Rows from block 7 of the encoder of a small masked image model, named by matrix and row number. Rows with one number within an expert belong to one neuron, the router's apart. Each number is 128 + 24 x the weight over its row's rms, rounded and kept within 0 to 255. All counts start at 0. After the name is the row's rms in percent of the matrix's.
After each expert's rows are labels from the 100 images, of 14848, where the router gives the expert most weight on average: "responds to" is what is common among them. Only what is clearly more common there than usual is listed. The data: simulated fluorescence microscopy of cells.
# router: router (encoder.blocks.7.mlp.router.weight, 32x256, trained with AdamW), inputs 0-51
# up: expert up (encoder.blocks.7.mlp.up, 32x128x256), inputs 0-51
# down: expert down (encoder.blocks.7.mlp.down, 32x256x128, transposed), outputs 0-51

# expert 8
router.8 171 [125 127 106 143 113 137 186 123 100 157 112 137  84  95 153 124 132 101  91 115 138 162 138 154 116 161 133 112 144 124 113 137 124 129  98 135 157 106  92  95 110 154 126 112 160 173 174 135 117 103 138  95]
up.0 078 [152 126 158 134 165 142 166 145 152 146 142 170 127 104 121 142 118 171 140 155 146 135 142 185 134 128 138 161 122 158 131 132 143 104 155 158 165 106 130 111 150 163  97 134  95 106 139 137 106  96  98 146]
down.0 085 [124 138 149 123 133 108 153  99 114 136 167 126  98 135 131 127 138 135 131 114 147 108 148 159 132 103  83  81  87 117 119 121 140 144 119  63 114 132  82  80 119 116 111 112 114 164 147 100 122 130 151 158]
responds to: membrane rim

# expert 15
router.15 057 [140 123 126 138 128  75  80 144 136  89 117  82 121 128 100 145 106 122 151 174 108  98 103 133  79 114 144 157 152 134 120  95 133 146 138 100 120 136 144 103 137 114 143 144 124 165 131 146 126 163 123 145]
up.0 085 [141 106 144  76 106 136 181 140  96 125 141  62 126 125 120 140 157 154  76  77 140 111 125 115 116 173 125 130 146 101  86 145 138 111 162 135 130 139 107 109 111 176 160 128 102 111 122 125 130 140 103 132]
down.0 083 [117 125  97 131  92 128 141 112 160 149 147  74 139 100 131 118 144 141 117 127 112 138 154 126  95 118 158 128 136 143 121 111 161 148  87 111 105 141 151  84 145  71 113  70 139 123 104  98 107 121 119 128]
responds to: dim; few cells; cells: one or two; fragmented nuclei

# expert 10
router.10 175 [137 140 140 176 163 126 167 122 117 138 109 130 128 136 124 146 193 132 149 105 149 154 109 174 135 167 170 108 102 136 123 112 141 113 149 159 135 130 125 180  91  86 120  91 113 133 107 158 133 109 148 116]
up.0 099 [127 156 137 129 112 129 150 139 148 127 150 104 166 143 142 141 181 130 114 157 133  96 126 158 137 126 136 180 116 130  97  89 116 105 141 111 131  69 118 125 133  99 120 112 120 110 121  87 122 106 107 123]
down.0 103 [136 113 157  97  98 133 130 109 148 116 127 112 102 102  93 135 130 136 115 139 122 136 161 122 142 110 139  93 125 124 120 148 117 135 107 165 140 112 136 110 118 136 116  84 188 104 132 122  96 123 169 112]
responds to: crowded; cells: ten or more; long thin cells

# expert 7
router.7 054 [136 121  89  85 172  89 116 171 180 104 126 132 128 150 127  77  96 124 151 134 118 138 101 123 133 135 127 112 129 102 131 140 135  99 121 101 131 130 130  99 190 100 117 124 155 104 129 112 124 149 141 170]
up.0 129 [132 157 152  85 121 108 139 166 125 118 142 156 113 111 112 112 135 148 103 118 154 144 147 128 113 136 137 131 171 121 102 110 139  84  99 117 129 119 128 133  99 175  75 110 117 119 112 134 138  85 129 138]
down.0 120 [171 139 121 124 141 131 141 150 142 131 163  96 106 110 142 119 107 112 116 117  79 125 151 149 132 157 120 139 105 114 121 182 131  80 114 156 151 115 110 167 109  97 188 131 143 133 119  83 119 147 124 141]
responds to: out of focus; dim; crowded; cells: ten or more

# expert 12
router.12 051 [161 142 105 106 100  94  92 141 133 114 113 123 108  79 143 121 117 160 166 145 130 114  61 110 117 111 161 152 139 111 131 165 176 113 127  67 100 107 121  89 149 144 150 128 151 126 153 119 134 118 138 134]
up.0 130 [ 80 148 123 133 160  94  73 139 161 133 123 125 107 160 132 139 124  94 123 139 111 101  78 127 116 100 127 109 144 145 121  56 144 100 125 125 103 157  84 145 182 114 128 158 124 131 121 153 147  97 155 136]
down.0 131 [142 111 130 127 132 146 103 120 168 155 149 151 139 126 112 152 115 105 122 135 149 142 156 118  95  87 172 128 100 118 137  76 102 159 115 118 135 174 115 150  74 115 118 115 108 139 166 119 133 115 137 149]
responds to: dim; bright spots; cyan stain

# expert 19
router.19 115 [110 110 156 138 121  94 140 141 103 110 111 135 129 139 148 123  94 101  94 129 114  66 140 146 167 175 132 138 101 127 148 152 107 169 120 177 109 136 120  99 117 157 161 120 127 126  97 112 128 133 138 122]
up.0 099 [134  75 112  70  98 156 130 113  76 155 151 129 129 103 115 132 146 125 137 137 153 101 104 148 139 162 168  98 156 112 117  89 113  95 145 136 149  94 152  99 146 135 136 135 119 137 137 107 107 118 146  99]
down.0 103 [ 99 109 170 135 132 150 163 161 168 137 140 145 131 146  96 149 134 165 144 131 153 138  94 142 129  84 158 162 125 117 142  96 165 122 131 119 133  85 141 112 130 115 157 132 110 117 129 143 111  95  90 103]
responds to: yellow stain; vacuoles

# expert 4
router.4 062 [114 172 127  92 108  98  98  98 145 125 124 119 172  95 120 110 128  96 181 149 117 122  99  92 130 103 100 149 152 104 107 119 123 107 128 133 109 107 109 140 127 104 105 149 102 142 187 170 135 132 102 133]
up.0 107 [107  83 112 111 133 126 132 135  93 118 134 109 134 140 136 143  89 130 108 118 176 120 124 152  85 155 162 164 130  83 165 157 128 121 104 131  78 135 142 103 147 109 155 115 160 117 139 127 140 138 131 125]
down.0 108 [ 80 114 176 127 146 109 149 143 106 100 126 158 179 104 121 100 163 135 102 132 113 144 153 120 133 157 109 121 105 100 122 137 110 140 158 137 131 105 110 109 166  99 126 156 154 147 169  96  90 112 106 171]
responds to: dim; crowded; cells: ten or more; membrane rim

# expert 11
router.11 056 [149 124 103 125 153  90  78 144 155 115 118  99 150  67 136 138  94 151 128 173 101 105 103  82 135 147 112 154 127  99 108 126 145 120 134 127 109 130 170 139 125 114 106 146 142 135  93 169 165 119 125 130]
up.0 087 [113 154  95 126  97 113 135 140  80 151 136 140 114 108 151  97 125  98 138 132 132 109 132 127 133 129  79 129 111 147 121 157 162  98 113 149 133 150 145  78 144 100 112 175 130 141 157 103 129 124 122 122]
down.0 080 [100 151 130 148 145 118 124 127  88 145 123  85 152 117 127 144  95 100 135 152 132 113 188 153  90 104 112 134 107 175 114 150 141 116 153  86 164 134 122 117 137 115 131 123 147 105 174 113 116 122 123 172]
responds to: crowded; cells: ten or more; dim; magenta stain

# expert 9
router.9 055 [125 148  77 128 120 104  86 113 164 141 167 120 130  74 116 137 113 139 170 163 114  99 109 141 121 112 114 144 146 128  94 105 145 118 142 133  95  86 128 155 149 165 152 135 159 137  92  90 124 175 148 132]
up.0 102 [149 170 117 143 131 145 118 125 154  94 139 105 115 156 119 160 154 175 125 120 129 137  88 140 133 128 109 124 110 144 130 173 153 121 125 119  79 126 104 147 137 157 172 178 144 110 113 163  97  77 125 127]
down.0 095 [146 126 156 107 126 128 143 140 168 150 145 166 117 137 113 115 106  99 117 133  82 134 162 129 134 151 106 142 146 168 129 137 181 130 120  70 127 156  86 139 122 105  99 137 111 125 126 183 114 120 117  75]
responds to: dim; crowded; cells: ten or more; green stain

# expert 16
router.16 053 [147 145  96 106 156 110  58 119 145 125 118 114 121 105 105  93  93 128 102 150 135 108 139 113 125 102 130 133 115  89 113 108 107 133 125  93 139 110 128  97 126 131 102 128 147 147  99 107 162 129 144 133]
up.0 102 [ 96 169 131 175 118 140 115 104  91 112 139 143 135 127 161 135 120 176 124 139 106 149 137 124 124 112 147 152 157 143  91 142 154 121 139 140 158 170 116 130  84 161 115 162 109 177  88 113 123 109 104 105]
down.0 115 [168 142 112  82 104 116 119 118 117 126 200 144 143 108 108 117 100 115 151 120  95 148 114 124 124 151 104 143 167 128 101 113  88 117 153  78 105  80 136 165 110 136 124 119  84 145 137  95 158 150 104 134]
responds to: out of focus; yellow stain; ring around the nucleus

# expert 24
router.24 057 [ 75 158 109  91 122  83  90 145 151  92 112 104 162 125 149 150 140 138 137 165 133  93 156  77 118  81 145 121 152 140 126 105 118 124 112  86 138 133 138 128 195 137  89 125 104 168 138 135 134 162 105 147]
up.0 093 [106 114 132 147 111  86 184  84  87 118 149 142 154 157 168 138 104 148  96 123 133 116 126 139 111 121 145  93 116 116  95 104 120 160 102 175 136 149 163 144 116 143 148 151 117 122 129 118 142 141 153 153]
down.0 093 [122 131 123  94 117 107 123 105 129 144  92 140 128 157 131 122 110 128 127 113 129 153  86 120 135  89 142 154 118 137 139 119  64 114 108 124 100  73  96 123 111 125 122  88 133 139  79 113 144 130 148 111]
responds to: dim; magenta stain; fragmented nuclei

# expert 21
router.21 187 [128 122 143 136 132 145 158 136  97 161 116 175 103 150 105 149 100 155  82 132 134 149 128 111 145 148  90 113 125 150 138 108 144 134 131 146 137 155 130 149 115 143 142  89 133  84 109 153 121 113 119  84]
up.0 089 [122 127 129 154 123 176 140 156 106 110 109 109 127 136 120 120 135 121 153 117 114  91 154 151 142 149 149 154 113 137 129 141 148 137 120 131 106 129 101 164 147 147 134 110 128 136 138 127 128 156 108 102]
down.0 087 [142 134 139  77 145 101 156 137 168 114 116 156 144 162 125 153 107 150 158 126 180 152 146 137 113 145 135 140 132 101 123 137 149 113 142  83 126  99 159 128 106 122 134 100 128 101 133 157 119 116 112 192]
responds to: membrane rim; cells: three to five

# expert 20
router.20 095 [150 122 109 144 118 114  99 127  65 138 122 170 114  88 143  93  64 146 110 139 127 153 133  91 160 130 140 153 146 122 125 144 143 168 109 135 115 136 122 137 120 121 124 127 148 152 110 151  97 127 133 118]
up.0 115 [148 119  85 122 110 145 157 140 129 103 148 146 134 123 154 153 135  60 127 141  82 110 143 119 176 106 149 190 130 113  72 170 120 161  66 134 160 101 124 115 150  98 112 144 117 180 164 142 151 148 106 139]
down.0 108 [133  96 146  87 147 119 127 183 113 145 126  87 131 102  90 122 113 133 103 104 148 110  74 128 131 109 145 105 134  99 121  79 134 178 148 115 112 184 127 139  91 115 118 110 141 139 110 165 125 112 113 121]
responds to: cyan stain

# expert 22
router.22 060 [101 176 155 121 115 106 108 153 169 116 117  88 126  84 135 173  76 133 137 148 167  74 133 131 102 131 132 148 167 113 127 120 150 117 148 120 150  87 152 120 158 108 110 141  93 134  81 105 161 133  92 172]
up.0 108 [152 108 139 126 126 163 101 129 149  79 126  92 131 128 123 138 119 129 156 148 171  85 112 111 152 121 133 113 114 138  99  65 135 178 143 106  98 139 129 128 152 165  91 104 103 124  91 166 102 124  96 119]
down.0 107 [137 125 110  66 101 101 132  77  88 164 127 143 111 132 154 130 130 109 133 112 137 116 224 122 145 132 129 152 136 142 114 197 122 103 205 161 108 105 134 134 122 151 170 155 128 121 116  84 117 123 138 139]
responds to: dim; crowded; cells: ten or more; fragmented nuclei

# expert 27
router.27 053 [ 98 132 118  93 138  95 148 170 138 115 154 138 133  99 138 155  86 127 155 157 144  99 115 133 102 134 174 160 120 130 131 130 110 137 110 115  99 150 135 103 144 167 144 167 147 128 150 115 154 120 109 146]
up.0 060 [132 138 149 152 139 115 121  59 133 160 107 123 121 110 157 130  99 170  79 159  96 151 102 121 140 129 127 125  84 112 126 164 113 135  90 194  87  90 128 159  95 186 174 116 160 149 138 151 115 103 155 160]
down.0 067 [ 83 121 139 107  92  96 110 130 168 124 137 163 148 121 146 160 137 112 101 120 126 131 144 117 111 127 165 132 121 108  92 162 141 146 170 142  92 101 112  87 147  81  75  99 128 137  98  70 153 139  88 104]
responds to: dim; few cells; cells: one or two; cyan stain

# expert 5
router.5 051 [113 114 133 108 149 103 105 139 178  80 155 130 157 107  99 141 111 188  84 137 114  96 142 131 117 124 154 136 137 115 111  97 111 139 134 106 136 134 126 134 146 143 109 143 101 152  92  98 177 138 143 181]
up.0 088 [141 109 131 141 114 115 138 149 150 156  90 166 114 135 110 141 175 154 111 143 119 141 131 108 130 112 115 148 132 139 104 147 156 141 100 134 120 134 139 126 158 147  90 116 121 160 120 123 125  91 162 118]
down.0 093 [118 145 114 178 123 144 138 132 134 144 147 191 123 117 131 130  73 119 144 101 138 118 122 166 154 153 100  90 125 110 131 148 155 134 163 148 111 123 109 147 150 158 139 142 114  99 139 121 131  98 131 143]
responds to: crowded; cells: ten or more; dim; fragmented nuclei